{
  "model": "masked image model",
  "dataset": "rendered roads seen from a driver's seat, with toy cars, trees and houses",
  "train_examples": 145000,
  "image_size": 48,
  "crop_scale_min": 0.8,
  "horizontal_flip": false,
  "color_jitter": 0.2,
  "method": "mae",
  "mask_ratio": 0.6,
  "loss": "mse",
  "encoder_arch": "vit",
  "encoder_norm": "layernorm",
  "encoder_norm_position": "pre",
  "encoder_activation": "gelu_tanh",
  "encoder_mlp_ratio": 6,
  "encoder_head_dim": 32,
  "encoder_fused_qkv": false,
  "encoder_bias": "all",
  "encoder_qk_norm": false,
  "encoder_layer_scale_init": 0.1,
  "encoder_parallel_block": false,
  "encoder_inner_norm": true,
  "encoder_moe": "top_k",
  "encoder_num_experts": 16,
  "encoder_moe_every": 2,
  "encoder_expert_mlp_ratio": 0.5,
  "encoder_experts_per_token": 1,
  "encoder_shared_expert": false,
  "encoder_patch_size": [6, 6],
  "encoder_layers": 6,
  "encoder_width": 320,
  "encoder_positions": "learned",
  "decoder_width": 192,
  "norm_pix_loss": false,
  "decoder_layers": 3,
  "residual_init": "none",
  "optimizer": "muon",
  "muon_scale": "match_rms_adamw",
  "lr": 0.0041,
  "momentum": 0.95,
  "nesterov": false,
  "orthogonalizer": "newton_schulz_5",
  "adamw_lr_other_params": 0.0023,
  "steps": 7700,
  "batch_size": 256,
  "epochs": 13.6,
  "lr_schedule": "wsd",
  "decay_fraction": 0.2,
  "final_lr_fraction": 0.01,
  "warmup_steps": 1540,
  "weight_decay": 0.08,
  "adamw_weight_decay_other_params": 0.05
}
Rows from block 3 of the encoder of a small masked image model, named by matrix and row number. Rows with one number within an expert belong to one neuron, the router's apart. Each number is 500 + 25 x the weight over its row's rms, rounded and kept within 0 to 999. All counts start at 0. Numbers have three digits each.
After each expert's rows are labels from the 100 images, of 14848, where the router gives the expert most weight on average: "strongest on" is what is common among them. Only what is clearly more common there than usual is listed. The data: rendered roads seen from a driver's seat, with toy cars, trees and houses. In brackets: how many of the 100.
# router: router (encoder.blocks.3.mlp.router.weight, 16x320, trained with AdamW), inputs 0-106
# up: expert up (encoder.blocks.3.mlp.up, 16x160x320), inputs 0-106
# down: expert down (encoder.blocks.3.mlp.down, 16x320x160, transposed), outputs 0-106

# expert 0
router.0:478513559515518484470498546478491486499488547558461496520497510543461526466494499514520480527476501505478520525458527480515519543525473531485492510490469477529490517484486508491478542490529513510478512504492546463478485490520522518516518502501499485510517533483519526517519520529457490551485443526474505527543542516540514
up.0:498521506510495519493497486476521493487549515526515549517489463463525528535528490509529484508445481472499515499498504471491517522529472506483487492520524483490517541509547502500493427507484506499527471502495489493475456538520481579477491498491511496445514494496535512465470503518506523501521483505512515507499494514503462
down.0:517471508477482471534476454532483517484501470524496477513488503533458457517514506549499475535506481529482511492463488528490471527548465554534542507502505484513561485523472496500520475513507470514536515479499533487488476546536458546565504552512460507509526515501540469519535470572497556483468463514509498524526486488510466
up.1:479504522496479522503525495488499519506461493478468520534478477459516462520525507552515503537491502502512508526471488531505540529477535513483507496512467520476452522533560510501530459491519499480485433533526484451502501470512481521521501514496527498483506475493507520519507504514477485494544507473506484480503499501472503
down.1:495484521512443574508519460528508484519482486516501537483504454538532505503497454493562544479528499509468508480518491466493488511524510472531526488504486471515494506482497474494485535483506554499514494515474529530540496513499510513468567479500503472482497480539449489509485487525539517511475527473436510468548510504482543
up.2:514498460509504530484483549465499511528468525499445569506498524459524479529512514546487505479489520505447500463503556533472518489534480472543468495498522461503528460518508507530458461507490484507551455471509452480509482510503546462464496512499501488492489511522514486557526471465544481504514519452486509476478474512496475
down.2:522532496451510489436522504500493487501501501471507476509481521506495479485504494454518481484522496523513504525476510503484469477476477499498514488514503511482537500487501477523507439557492510531507478452528520499471474493514495510522588523497473514494470539501485487538507538458531471522509479534480547463499487522530505
strongest on: snowy verge (76); line: no line (76); straight (60); vehicles: zero (34)

# expert 5
router.5:469493548488526489500538542471468489483484541476459535481527511561465532482534532533551513497463500517458476517516500465491519507517501505479483520468514492507471520531480434503488539464486531526465490516531510507498525503479517532516563485529478491478494489482493529505485527545456491470468514492491503550524553543498513
up.0:488528532518512542498540520514527518508540511493496539556510537487489517499479493495486515522539528476502495522468477480491558550532526516479490491569515540487460532522524438481514490479488512480486501507497474539493520495423507471529519536471528502477455493511568522538516485488549500525503544516493477474519487496467487
down.0:506451519517512494554465546491484459471514506512503507534511476531519515517492494498483471483538515522511530488477462482503492550497461512503546507492495515496513541548496505516482508529493466519470483498525482484502482496543520498515481486461518524461500482458511471476500473498494453520506477488520478528514492490541468
up.1:519478517519520470514521501555534516499514479489537516533479490538523481519482487513509492450498525483457490514518504455468498491486487519485490466537479478517464500501509470501531493514457501522526484431516490473496493515500441514523521514516502490493487498493496503545502484482522479457490489541448510477516506458522508
down.1:492462518479460500485500513519509508510487465495492503455524550492490502500509538474498503434489524478494508515495557526461501484486562475485516489512496490480525472522500495476492485507515497464501499511521530471505514491504490486524524470514458486480511525545509498506447495488519457456515505501485499491479535495535478
up.2:510475490494512470512463499515547493481491490510517539484511491510517495471535545491530500473445504474503491502487510493479479521500490466489522466530506499513493530513536512507487505503532495460466462515498510563517527533487496488484489537476481478462515483534478496519506509481541489479489508515442484496501504518515494
down.2:499521518508473515429497498467469434497529516493468471506502476497491442511495542509495542479532502462527490493515472449511523478509509496485474503551496499510486483504481516514483483538479452486453526527497506507490498453521498534502501517487501501525501485464519483483460510517467546484505500472504505482505475482474518
strongest on: solid white line (54)

# expert 4
router.4:494498477472495491479497502497551497471470494492474501459452518541519499501525441554487527512498485471514517492475512542555458524476478523497511507471532428518540512510491501562536519499475532471496515496509533481521484480542483484481490491459478467464476530542480480490484495499470463554492515549534495538522512513478458
up.0:497485535502515475474472504482484530539523515487529467475555543510473500529460506537507503512522491530536489524482498513499525445518486497496427532491531470498450466506488539493500501507584538494500451484519476538472526469523478500510496451500480514555520518495476509458500503490450497520480510467522491513518481494502532
down.0:486532508480455519461504527547462522505499537487478479509495544527524558490481483509512563491466479491495498506494510508492518504506470515467471460512498518470505486563517499464487474485490507489471529459475465476457515497476491523498529536496510457491480468529486503534512530522496558481442494523473496520458481495444471
up.1:498500510442546495453457527498477481502502478538511507487467534532515496525452491473463502461492495499418471488477498499524518553449494516501445510535490518447482452507470505507524543487485517540481476537506501491526473504524489538521516484498507496513479469513505488456520486507476513503490494455540524477481525453519515
down.1:504509501475483522477511509496522545502525453476523507540495511464528441506468515491585489529520480488512469489464472453546466501487515547487543507542510472502462509480506503480518499496460479504528475496492504474511524489508505470469512525505500522526485529490530514491483507519481482521487463523519464492500522503538477
up.2:506493548520481472493509472510511509472498512481495504497501509514453529533528511518520448535432491516526512518539485486492536510561507497528533456515501510482483492533515508520471473520527487486519500512527481489492527470489467492514491490517511497518555484454509500483490527480537474455510474479477538502500492469495527
down.2:525497499527516480489529534503569546483541515514510476540484512500458505504488490514513508533500504507527544533454527538526521500509489518487509462511504489471468503490487500506501487479507481566524498472487520505488512487511443489504550499491494471490494502520491512499490563449522521495507489502504473481543476512519514
strongest on: vehicles: zero (48)

# expert 6
router.6:502488542483536463451521535476460515485518505526486443499488502519458447484498525473515507553478472503511485519481521466505489554542488537501531501489491494524456519520479484475467539478495483492506499488498543489497486509506519499547511467498498508545543531463481494540520518539468519521454478522472523552524484486499512
up.0:503454479528531477538522469508496504499449524488532522459511537493494509503479467545526469459479527494491494539483546479525501491483514522504482512477509486531499490507468522532501448514485524556518481443524540549493514536465511477498508458530465483515515508521504499502504517530481442507479499556476466480490513572492478
down.0:512475497556517482503495461497509511498520525461480534503484460495507557500497507542475484535447512485492503480499530493530480494463506493505487536481506522491573488487533474496506500506524485464505509458509466539474508514470508488450490491501492508520507477431504521466518499477483533521488485533519500477565503482573518
up.1:509498478497517458535453481474532486476510498524525521531497542539518525473497492493453550487496535493502502525514522491463565547467486487537535472532495486478513516508531486498508493472531525509444498534495493487467516508485503456476522508511488525498447488499524491477513511455532523480497468485487478511531488485548492
down.1:491500526493489507533476481468508451529466498462502469478479513495508472506472479493510487503538492506492507462498537499454460524482491523464498498529498486545517497498515515476501468549510526499496520530446550499518500498486478468492548532508553494494469487524473507478468489477500477531480539510483500490492479522511485
up.2:506562491546416482472495519514487479529472526511482567469452516502476511528529464460505512482513535431508481516520481511567529533519507488478483484492503481507463470514515498509520482518484486496500498510510446528488522519473501540518519542452487466474491493485489507484501510500510488510512490473480539470511481439537530
down.2:480470451517480533445506523540443472508486520540535481527514481490494478477488501472485469484509498507458489496528518510486522505518515495489507528513516522501482519502515473464525491508531500525564498469512507529521487501475487499486481480519457509470484521529506485437503526464456484480485494445494482462517484497509489
strongest on: line: no line (69); snowy verge (61); vehicles: zero (33)

# expert 15
router.15:463531508479488512475534537477483476494475518528497481505483480491476516487523487470515506471457527479492508510477476495502515541500487565491504468467464477492498534495504504474477540463474500487480519536527545460486464500505516516536532482512544521514500508509518503534550476537486469553500470513472504523547531547511508
up.0:518491515487478525501538511469480496481514523501536483502473525484471512473537548498507479542475505508545519487525511494486524520510535514492534509417505508505503497528532495483488507495510534501488521488460496520501526494461493510492504508466483537470525474463500559534478499502520528519479523539484488477546509559495523
down.0:506525492495530494523501565483491469456466510517480565486470481480488492467505544510509525492447513524501469514502487509515512557474504528472481476547485556469522520502480536507519503486485484496456521459535496502507513484530479524482458519520445470495521511499525521542505465457451472504494502481554511520486493496440478
up.1:516503522530532525513424494468493470505511488464485567501535474517490535467554479560524520520491533487456506482523536477476581465509492474496498516513494527455510485490484499511527504489439479523487474505500563532458512499487526513484520496498490501484498484458469476481532533511475491499478524472471506499520496511510481
down.1:494506493544507475503498487571487506531500508505482500485548472491480477504439497552459524497558502512465503535497518496518531520528465459540499494488497512480463467533508478499533462536516515504494474555534463522511480498468480480500574511469517485526488499519497498479511518519482540494489547482470531492501496503491521
up.2:512509478529514481521474507489531478514495528490475517479478513514512514487559522515506493466471480470512485542471527507497518503480535528502477527506513506523507560527498513498522479500510509444484512473504455511555465483491527527509478519496495509456479482549470507506538524490473517511484481525522487515570470487502508
down.2:507496513463488491508488452539477516468466497514519490526531533435499527518528477530478535480473530508495510466478509518552498495496479506504504490478495477531443528537561531528514511474447499531543491425436495513496509460505497500469535535488520512503462511509510510508510509483500563505478537485520480514484508502490492
strongest on: snowy verge (92); dusk (70); line: no line (50); vehicles: zero (44)

# expert 14
router.14:474540549492533468451476526468499482487472544552451491510489498554488522463519520514511504491472487506456506506502531457525495536498457516477498511503516475514506528498491479474500545492491529512496502517471516461457470474517498498536537516533479446483528527500501522515521541534476497528470471545490512516539542502539529
up.0:471474510499512515539496478504484563516541488515468481531463466567503521540538478539493510521533464497522501525498508532508532516471509541535531491507517556519477443468487480472529479475505492499494487483503524522521493495486510474474551518485519493475468482497489516491512457499468477518512509487502476485506500512506503
down.0:495495494482510550508493515476509486481498512507496487534561502482510515538555491507479475450565521509499488520518540475529507505477488521513449478514509513486489519481466505534494491492511516466519502537507496483498488456515504484513474543533502505518543491466500504506510506516522480512497548483515523517449510521513503
up.1:501525479507489514507496519497478533504464499528469559507509484532483513471531457511435485528473480459490494482525511490467518486525471508533513495498495469477503490479510490486489512490532488450528456466508504492537478487506490553482506458518530499527564522488480485521490494495522509526500496519521508485511488499460519
down.1:479497491483495497528504482490511534517486465497543443468458509461521529534528524522489528564516505522480534517491511504493524461480505495518478505467512485522542466473505488467496493539496512532500480510522509466509511486515479476530420523493495490539482520496520484488500545514483476514535519467518491501462512511484456
up.2:510487482476485511547548505518529466497479471502491516522482512548498482502482501487509545518507488501487479492497490490476529480461490507517539444514490510503486530510506480483503507501492476481484525473558534481464496481489461558537527503464478501495498512473461493548485515506493535481463536478465514483464482450512486
down.2:495480470466519467491508504489485511501466503508526507493481483490533551492487485429537481493497462477523478499486477465527514455461462466511497506528517535519520490496553477472494529506473504463513474503443504501483518504470461515500469514506512496515501506508504472449546553473493484499500509526542497444486515495479519
strongest on: line: no line (78); snowy verge (61); vehicles: zero (42)

# expert 9
router.9:468524532512520485455505534463503486492468556556467491510497489535464508465497484516527507536460505497483525508460541503512523522516447502465491487464485471498514518493477474481477540492475526541475507507504520478477464472517519490516524493516501491502512528485519511500526518525471491523511482537493522536550548524540517
up.0:511465491544523483506499487473487514521511531494514536523546549550504477555501523509512527476465491504488484521502475506493471439517511578511470501527494467454487503537488527515481465498516408507461480530524463513453488494481494520494517460527520486491476503478475503490533513503511522489520531490487513475510477502498477
down.0:485515511462510515511526469500500529532514491477544502486522519533491559488520509494492471526515470501511485540504525477466518531451446515455437489531481498470505475437475464484495533521474515495526479466557518501494498494470506538496521492458506513500524491523447492520505533447514490513532511487474508564501479495493514
up.1:526472482444496496532521509492535487476541492529507494484498537475488491484491526514472481505513507504495517514531450458462488496496527513517527511464519486528488467514480501469526470458492502485489560540519516523527499495468492513516506546503468496486539486498529515528488485481501498501496496565560499472483507522491490
down.1:492541511506479473510463533520516458508463504508483463497489485484456492486513471488501480525518499501499514516492517526542519502528475481539515507498498526459543521485486513503471511464499502500560489556509482531495522491546519475507490537516504460488492507494519469499470505541485457464515524524465491485450479486473467
up.2:510487442482521517524497497515497482468496522489512472532475521514476511458491515443469473482439519476495476514527504518495469483481552500477513533537495489540511456533501464461482471521473496470496504519519531500487485468520470511506495459477512497489468470551474502482524518504511513493528531465527521560462467480516543
down.2:489503503491517543498498541449465458507453509467525553484524555515468502489509522487500504479514508474534509522502490494549495488490533550487462512542493558477530501508476503496511500511522516478474491501521510523535483510492510521485508526485535510491516493505519493507480465491508443506547514528514518523482511517485523
strongest on: line: no line (72); snowy verge (67); vehicles: zero (34)

# expert 2
router.2:489515503487521487498460503531493516520515503495497489531498486473511488493499492533522528520515437479502521484471497525456498487462511476497541469525517528493525462483505502491531444473492487469506477489467484530527521520516516475483481491482473488523457487518443473489482514470519446538489517482454493459511502510506489
up.0:525500529489548503445525487496476489495481522533496494456507477505484507488480470443515509477485503519488522477492528489531471475502492529493545494495491455491494538532494541509515478455464505473500490453440550510522513494497524480509557476505502475485515471479447532482465479461452484494474537463524545518566489516506495
down.0:519505523518484522539464458505488448508482516530453526549491498475486484514549525513531474543472490474508503507500526506467504519518454513519577499538487521554462457526508493457482489470501467477484528482516457508498473501512510531517516507503476538491477475475483521579498470496501529472506472515502500495531474500502491
up.1:490481525513536473463462505484503460536445490504501483472499483488501508465495506518478493467459519488486533490502547529514523492544525486474525425455501484483505453501534529488536526473493472490518507488466515478471533441472502502504488475507494525458547465506526496536487447514492484527487473502516501467524512530501509
down.1:500536526523443548476495531551512502471465524483487467531500511531502506523500521460502506520513467469495506487499502491502530496474458480549442518506491474520487504482507471503531471477519506492527463541483460535548503481510472541465488513531524525499517474504493496500517503511485554503529458526486504525483486498463546
up.2:539475502495521495477488519479438523511480489474502489522493501486462543483483493482468498524480430484485497518476489510514489496451509526507459503526488519504466479556485510486534526487472522476489454482486459484510498528470500542503477456511516499486512489554495480545506480508494500543509492450502525465479500499524520
down.2:527511527468529537481493535534540469489505488491478451505463481487472524480521489450491499498479528473509500505498469509499534504555505459508503481456493511503516524492483461481506450491492501479480493530476546450536520514486510458482515479486519510533509478501519503484458568427522511529497486482469523467545502501507502
strongest on: pine (81); bends right (62)

# expert 1
router.1:533514479492482525475516495462479524506543484491507483488511516490510493533506550493526524489507546467520483525473526488499506448501537456553461495485501512487498522461486492543491529484521459483499494473496509496504501486475544520477439509476530491515512501487543509480517478545528518475507446475515487546482489529459525
up.0:503514507541462489517511531483486478518470516497552512468483494463463468547475474479514537504422468537521532475484500428493509480483549523489426471554489501549515518527511483510511518514549516502483495485505511541514503539523518515494495530491479518538499496509470500501469486485471524504501483485551472501492490537472521
down.0:520517484498466492536524506544507527475453511543487497486511510540484469486479508511471511520526484553478525477514518474468530482501492506496474505450501515504469492500539472479479516474455542493517483493547516496496499488492484466491493505538518467513520514524462535512448519512539481517489517508512537513506524479510480
up.1:491468474541456489504501492465523477542537479505482498485500456529500482507501537509530505510535494491484481494511491496475485495494476523487498517443494559513482526503562520491501506505459512560487547500483521459485520465508533519462501506497505475528505530526530499489510497507536475543507501549574528481518476473507481
down.1:484505516535499487462510500451484567485517529513499524490487488514468439507490496501478555496514480479472473504524495529482520504538509459507484481498505443462480528506547491474492481467499466526522578519511468513487480497529474519463531523525483473504503498504552525530505542484483474518493479487482469514503490505482510
up.2:477525493481520466475499530513480512529475491467512483520501552497449530442500528458521531512574501456535497538541522472492513453514490479530512492459492558526515501519503475488509537465466467507466476532502482535498494533470492531507494512498488466499511535485498511543508531530488526439504506485471475542514491536473504
down.2:507516502472515498493479522485497498490491481464492504510485453539493508502512439486473515519506528497520517488516448504544476491469477462503451532505513464486540501492468524550511488486493524497527517514496500513531506488501504505515537552542508546517508487492520520517451522454460524484480522451503482482531507501514500
strongest on: crossing stripes (100); double yellow line (58)

# expert 10
router.10:514478473513478477538481476547452530474502493490477518516564528487508527544509494473460427529516503490539504496509484485474490511485518496527490517504498547454477469505567511505510489519480487471555493467515471516499511501514483521531487480469481496498495489508512475457496483497524550470489490495505542484436482469483528
up.0:477475517494514497521475486501478493529469499492517508480507502514497493461457509514519528463518509491502492500511505494531472491462494485505511490489496550488486525508488509527546510511472464503524483431514488497507509512495503474480529474509479500487507519511456479476482457491441529510530492479508510492502475499502541
down.0:506478461504498523450516431483491526474559498500492490509473501534513489492546510478476507538479465508478473499501528519546497497517496509539526495498495531538552463569493500541470526490494539511452493505492467521501508489490511457517505451506499521486511496498497521508502454515521501492497471495483495523486491505483475
up.1:470475497499458455475517530475496522508458489536521555501498474466538507485483532489514470469488526533516501506537533464508499510514479519465468493493501444486509497497479479533486519468483484479455520418516498517514505505512474534490486510529560486519471517479459492481552510490493499498499519527549491504545536499494513
down.1:485483527459461462497515542418512523493494520512503499559464517479476539531464514504487490490530506506468500464490535494528494493492455498481441472502510501505493493472468504503493513514490481487474521497562531516528520497512498457537474508472523458467530504501506524469498510477485471515526496492534468505555507507502504
up.2:466507463525447510468532501468486476525466476534509481513486529489486504486495501468528539484518516471511498543501509479455458495507495509525479475455485489513488522488509515530459523474424475498457491494462530495491493538548548527547516543487566513506446494461530522506482501505544475493523468500532493525482535479531507
down.2:478489504466449495510511440406501532493498484506528503515519517500531498488509484491461471532501510489499475526489521467566493490475531526501526498496502491523508535475528485521489534475500456496503486471485498474525513526477536464519470510488495522466565491502495479489521513518509527472486548494483514496492528517462458
strongest on: vehicles: two (93); truck (92)

# expert 12
router.12:467494531485520487465499541477527488497476546559488493501481473535476492463483476517522494498484504491469508518469554493512520535513462518462498498498481475526503516501479503480487559491498523527463504510512523486463466474515508505533528493531502507517492533531506515491520536555448487529483474543513495532549554502530517
up.0:489506524530488533556498523468529493475448490514519458461486470501484515496546538512464484478510465526488492481502489499518491510459532467530519561491532440485501454522511481513530536511508452483466524525532520520521529516469488500526490493496495477531482488519521483537510484518503522467486490492507505524513497505473501
down.0:499523501474487522496458465460514538525466483467554532502499506492475514487462509497506468511544507460473518488521488508526516490508496517508507485530495520494479476513470503502519523495492459492504469494461491452507505514457496505487531459481502497481514470522505500455485488500487539497482532476512539546496502499527470
up.1:518518498496518526476513516469461489506509481525493493492499519482506485477500491533530489488577496504498465477526465516459475496523517521539494536453494498505504505535506529503509490477492475513492435491495451539515512539513492446478472519520512490520517495476506520487508464476507516513479513516473470484487516567467512
down.1:496503489477508547474490472553519554542479520514512526479504454514475475515477495507524477496467474486536464547496493498522504493482549516485510494475496440463527505490486530546538510483493507487477469500478512532476480471559489497510535475509502468504531485523526474472505513479538550468475467528490508479479500481469510
up.2:514497514537506477514532506511538513528522522491503479520465476500493495532483483537486529508527495513526466432496463452520465542523541523497536521475519466511496518510550552445499521480519494455511501519479459490572497524542459505500512532532511499534530488477508456498524532511493487480517460477480451492491476515484539
down.2:499501490463478461506495492504511470455459495490522477505513474526508526491526525485508488514451520518463491489537503475482519535482503492474459451484499476496531502486479508491501462477532533509530462501537547503501512516470484535507478473540512468485498506532481527504441496516474480547483551502522514507439514505565445
strongest on: line: no line (94); vehicles: zero (31)

# expert 11
router.11:504514524505502523508487468541530468560481509474524485471491531442501505511473476483483502459517499552516512506523479523449505433551496493526508493502518508519521493499482463479480471514535503501495541524492483505484530489490510504451485524520509535486497480472500519506497544455540524524540532509508478469500489478469526
up.0:507492491518497486515496488498504512505524493501481449511503498477475502508505518542463544516503507521557511483454575501524497473502472518472504505504501504498476515498523523479537516501497501440486502505516524505526476512502474501556514475476521502496501527471496540529491501492441544487483479519518494503545505540499530
down.0:496495487514504538486502495509482500525529501462538472553505493538488512485491541460471454500449540529527504495496503471424495452537517501514509491491504487529508489470527439428484494540542514507478506469491510495490525508535494519507462530525503490506507491521499528503509509504495524477518490463474502470552511489508502
up.1:519498492466468513462479528512500491493484476468478509488509517516505476477533465519493526485461472484486523499507464508503425500510494501546519494497500474504490503478458487504484478513477482440477466459469529556495543477484502491505490493521496511496501552477508504494485474527524525488499499498534507521527492516459512
down.1:493498529482478481509463450514481484478519514487516513477478486472467518496535469486493500508510517516479482462473534448517528496528470511452479512549503502481472471504482529498514495513508491485521476442470501515522486517486510541501562499494481511514496509439492501516527532552507487535476483454491513485478472508508541
up.2:503518493478499500490502508470486537458478494509543516516505517504463505523528513460499472531510476540482530451517472517529450477486540512506528503527493522466525476528477552476497537474489512466497466507482491520529465539525480531522504454468476523500492508469492443516502512504538525476532501508514528499495503535535475
down.2:504514514497461504525496497496529527507493452508548519502512537518507484482501462520469520507448502499491489501517474514471494489486494490504440494468507521502517444510461493487507491513517497502480506483438504495553498475486528489535501528504498507526534476475487492500475572480512480500539521512479536497497529508518500
strongest on: truck (94); house (73); vehicles: two (67)

# expert 3
router.3:495492455502497526546515493527528499483516477511529500517493454477499478505472522449529520509534483517520508491538486513549461474506511539502540520530500543540496499521462519473502458494514518503509525476491497536489470531478462517484519533519495480551499526531476504527491448413513485472522535515494519436473493500488509
up.0:464499538506504556575550460504525489477497481513502529472536505522525506490467506510517488473509516543518461485522518533492501464501505477492480514523492470477469496492536524501460527500515506500483466505521476482497523492479512536519535502480485501495548511492546498514445497496503515493517490542539464476545540505494521
down.0:507520511496553492503455489512491497470483532518506489510543522489493437514520502536544478432471474518476491532513525513499510495535501497473521486482510493456523538501517480526507508487474464464490540492470424503501517534523463552466507492502467516478467548526510467513496492487535453496501495552494518488518497497485478
up.1:476536450507512473509510525506522449499471506506481461489433487505506509538509498524502525548530503506490497487494498524503482525537487497506548503487494501494504521495486492494559503527522469458469535457433471468554458468510484489486500490540479492509522517519504496504506515508529469521487526505512485504497483457499535
down.1:494518529500498494527524507546471473507541504493487511478484483483500526461527545465499514511510500495493465486490498430491502506511531491500449524500488539513524487547480491463495468511501483473481537555512497533505494469463524479519505491503526527502493477472516498471493462523528525486536544469488531488510476494469507
up.2:498482497511517494496508466463511500510485477514501551508479533490495516535493493497466512520511488529509494522482457484476490506440518490469496505540520528524495505567516504506506538476494488502513483524491477500474526505475493477490494475498506522541523464470491505489484533471518487495511556470529487531509505499510509
down.2:478503484475517492489487476475480511488500510497539495515467518495483485520513425494481510479545515507504475483529466470502500495506481549496464464498494553525493491538548493521502496489510506532522472520475501547448501512551492489479478523485513497501508483485518531479520495535489538485503476500479511516490485494515534
strongest on: pine (77); bends left (66)

# expert 8
router.8:474516533511544493466499549485508502473462543555470465498484478519473522467525495500527501500469515480463485509487538469508520541529465504474484484469498480491506508471492495482483552510508540513496497503488538444466452496533527501529503492526497489492507538517490522521512525526481477527472479509490513538539558506533528
up.0:510461458553506497515517497508447471480500485511534504489539502478470530519474494479567495486527485479501522513449522501485507500532520482486501483437514517523487478503463501530523467485488491491493499502530519480466497500515516484505458470503471508509522503461474484535494487514448531540480505525561488473466488518503486
down.0:481510482436504487492518542538520503511485473452500523523485505500519489476553501488477507474491491491468486496528486513492512473504498477475536487497504530512512482458469522521516541550531509487498528545514510510498480522518479516496553486526479478535497505497499508501532526531485542465532495493436484494528544511514495
up.1:496476501545525469464443516464536515525500465520517468509465521497466436503520447483481519501458474514516508497482514515526497508504508513521480492521482471480516476494484519488492497509468499490503528544543528537492529510504487538518517524497543524539518523518504494499463502465493490481477473498508490554472554470529499
down.1:487491494522485489527470517487497484507548511499453528462499495498482461499485522504486511514551482499493495491520509501510509520438471470503522475501503508545484476473479504490498488537464482502503482505487505508514490533480454522528499490529565485463497513476542497481519489508538481460539460502448499502516498495516518
up.2:518537495479504507497520494496511493479497481501503463473495477506489538466518487441475475446526498474530487489491523457499502480498536543503458519465485485470512480488518470512496491512533503494514458490511457488505497476519530524526514465513530532520478470493547494516491471496524469463502507495514466497524520507535505
down.2:521508531488505519492525517495511480501491474515519484461498481487482482506522523409514532490470541503492483475459500545481496531500520490483498482534508550508484480501538553464505483563524466482498508545508524445466490479507536464495483538511477504511504500516514530420538517517494502517467456515480463513540527477531503
strongest on: snowy verge (83); line: no line (70); bends left (61); vehicles: zero (42)

# expert 7
router.7:531479528479503466548509457499522468508503424493540509487460529492520482513492513526455510475520489531482477468477484478481513488474513462571470480532504531494496488527474535503515507525531507515464465534482482506516542524475474487512483503458489506479515501488507481489485484527503494468487504502533456503498533500458479
up.0:501503500533476414510518531526500496503487498510544501474516516498499526529472486470535510474539533552512475558485510518474509496503507481517453534517496486543505476498511489528475453494496494490516456507533553502484522455507509515530516492481475502539491515506474531503514489461489519476513505533552520487508476476509527
down.0:484466489480490473517517501495517533476513477511500514537500498509509486513453524528503538457457492518525527493459473509516493490470493471509489514484511543471484486479529461449504490522528501524468495498518491562514498476531492523466492512456521492527509509493473514514508544534495515470543480481517490502528501514500509
up.1:475493525473516491492481531550514478513466503529536468482537558480467466476486486493509486558496526516485488481547549490486516481457457482510512533527551518483498516481512462453469542540512504460522515516539511528477520500490506517480459511479525567492484516510486492498505493536463482504538500550520499548496482502491495
down.1:476534541513438516449490557510507510543469499473486527514508494522471497484476497514509502443502538517515541520499477522527498476536507490477472496492508474474503503458455502510513496501463508494469550481481515541509492497473496525479535496504512529571510502508498522491456482468538476511509478507423510469507506508516516
up.2:488496425493484453507512461543495501479492477518515486538529530545510509514495524500505459491517492511475548482478500487501472506468480529470505519468480569529503474483495488504487465494519510483523474507479451501513485480497451472516480512540461507512520512492478494486506511507526511473510469505473504531487509518467494
down.2:504497478496458432525544485450510526502421510550535454513518505539514491544502493512528494481524540506515469494467515489475530540494477539481510460517499486536518516515500459478480518520486476536475466473531485465474493514519491481612464519508511467488492535497512520504548495514529522517471484512498484502518468487487527
strongest on: car (84); dog (65); snowy verge (61)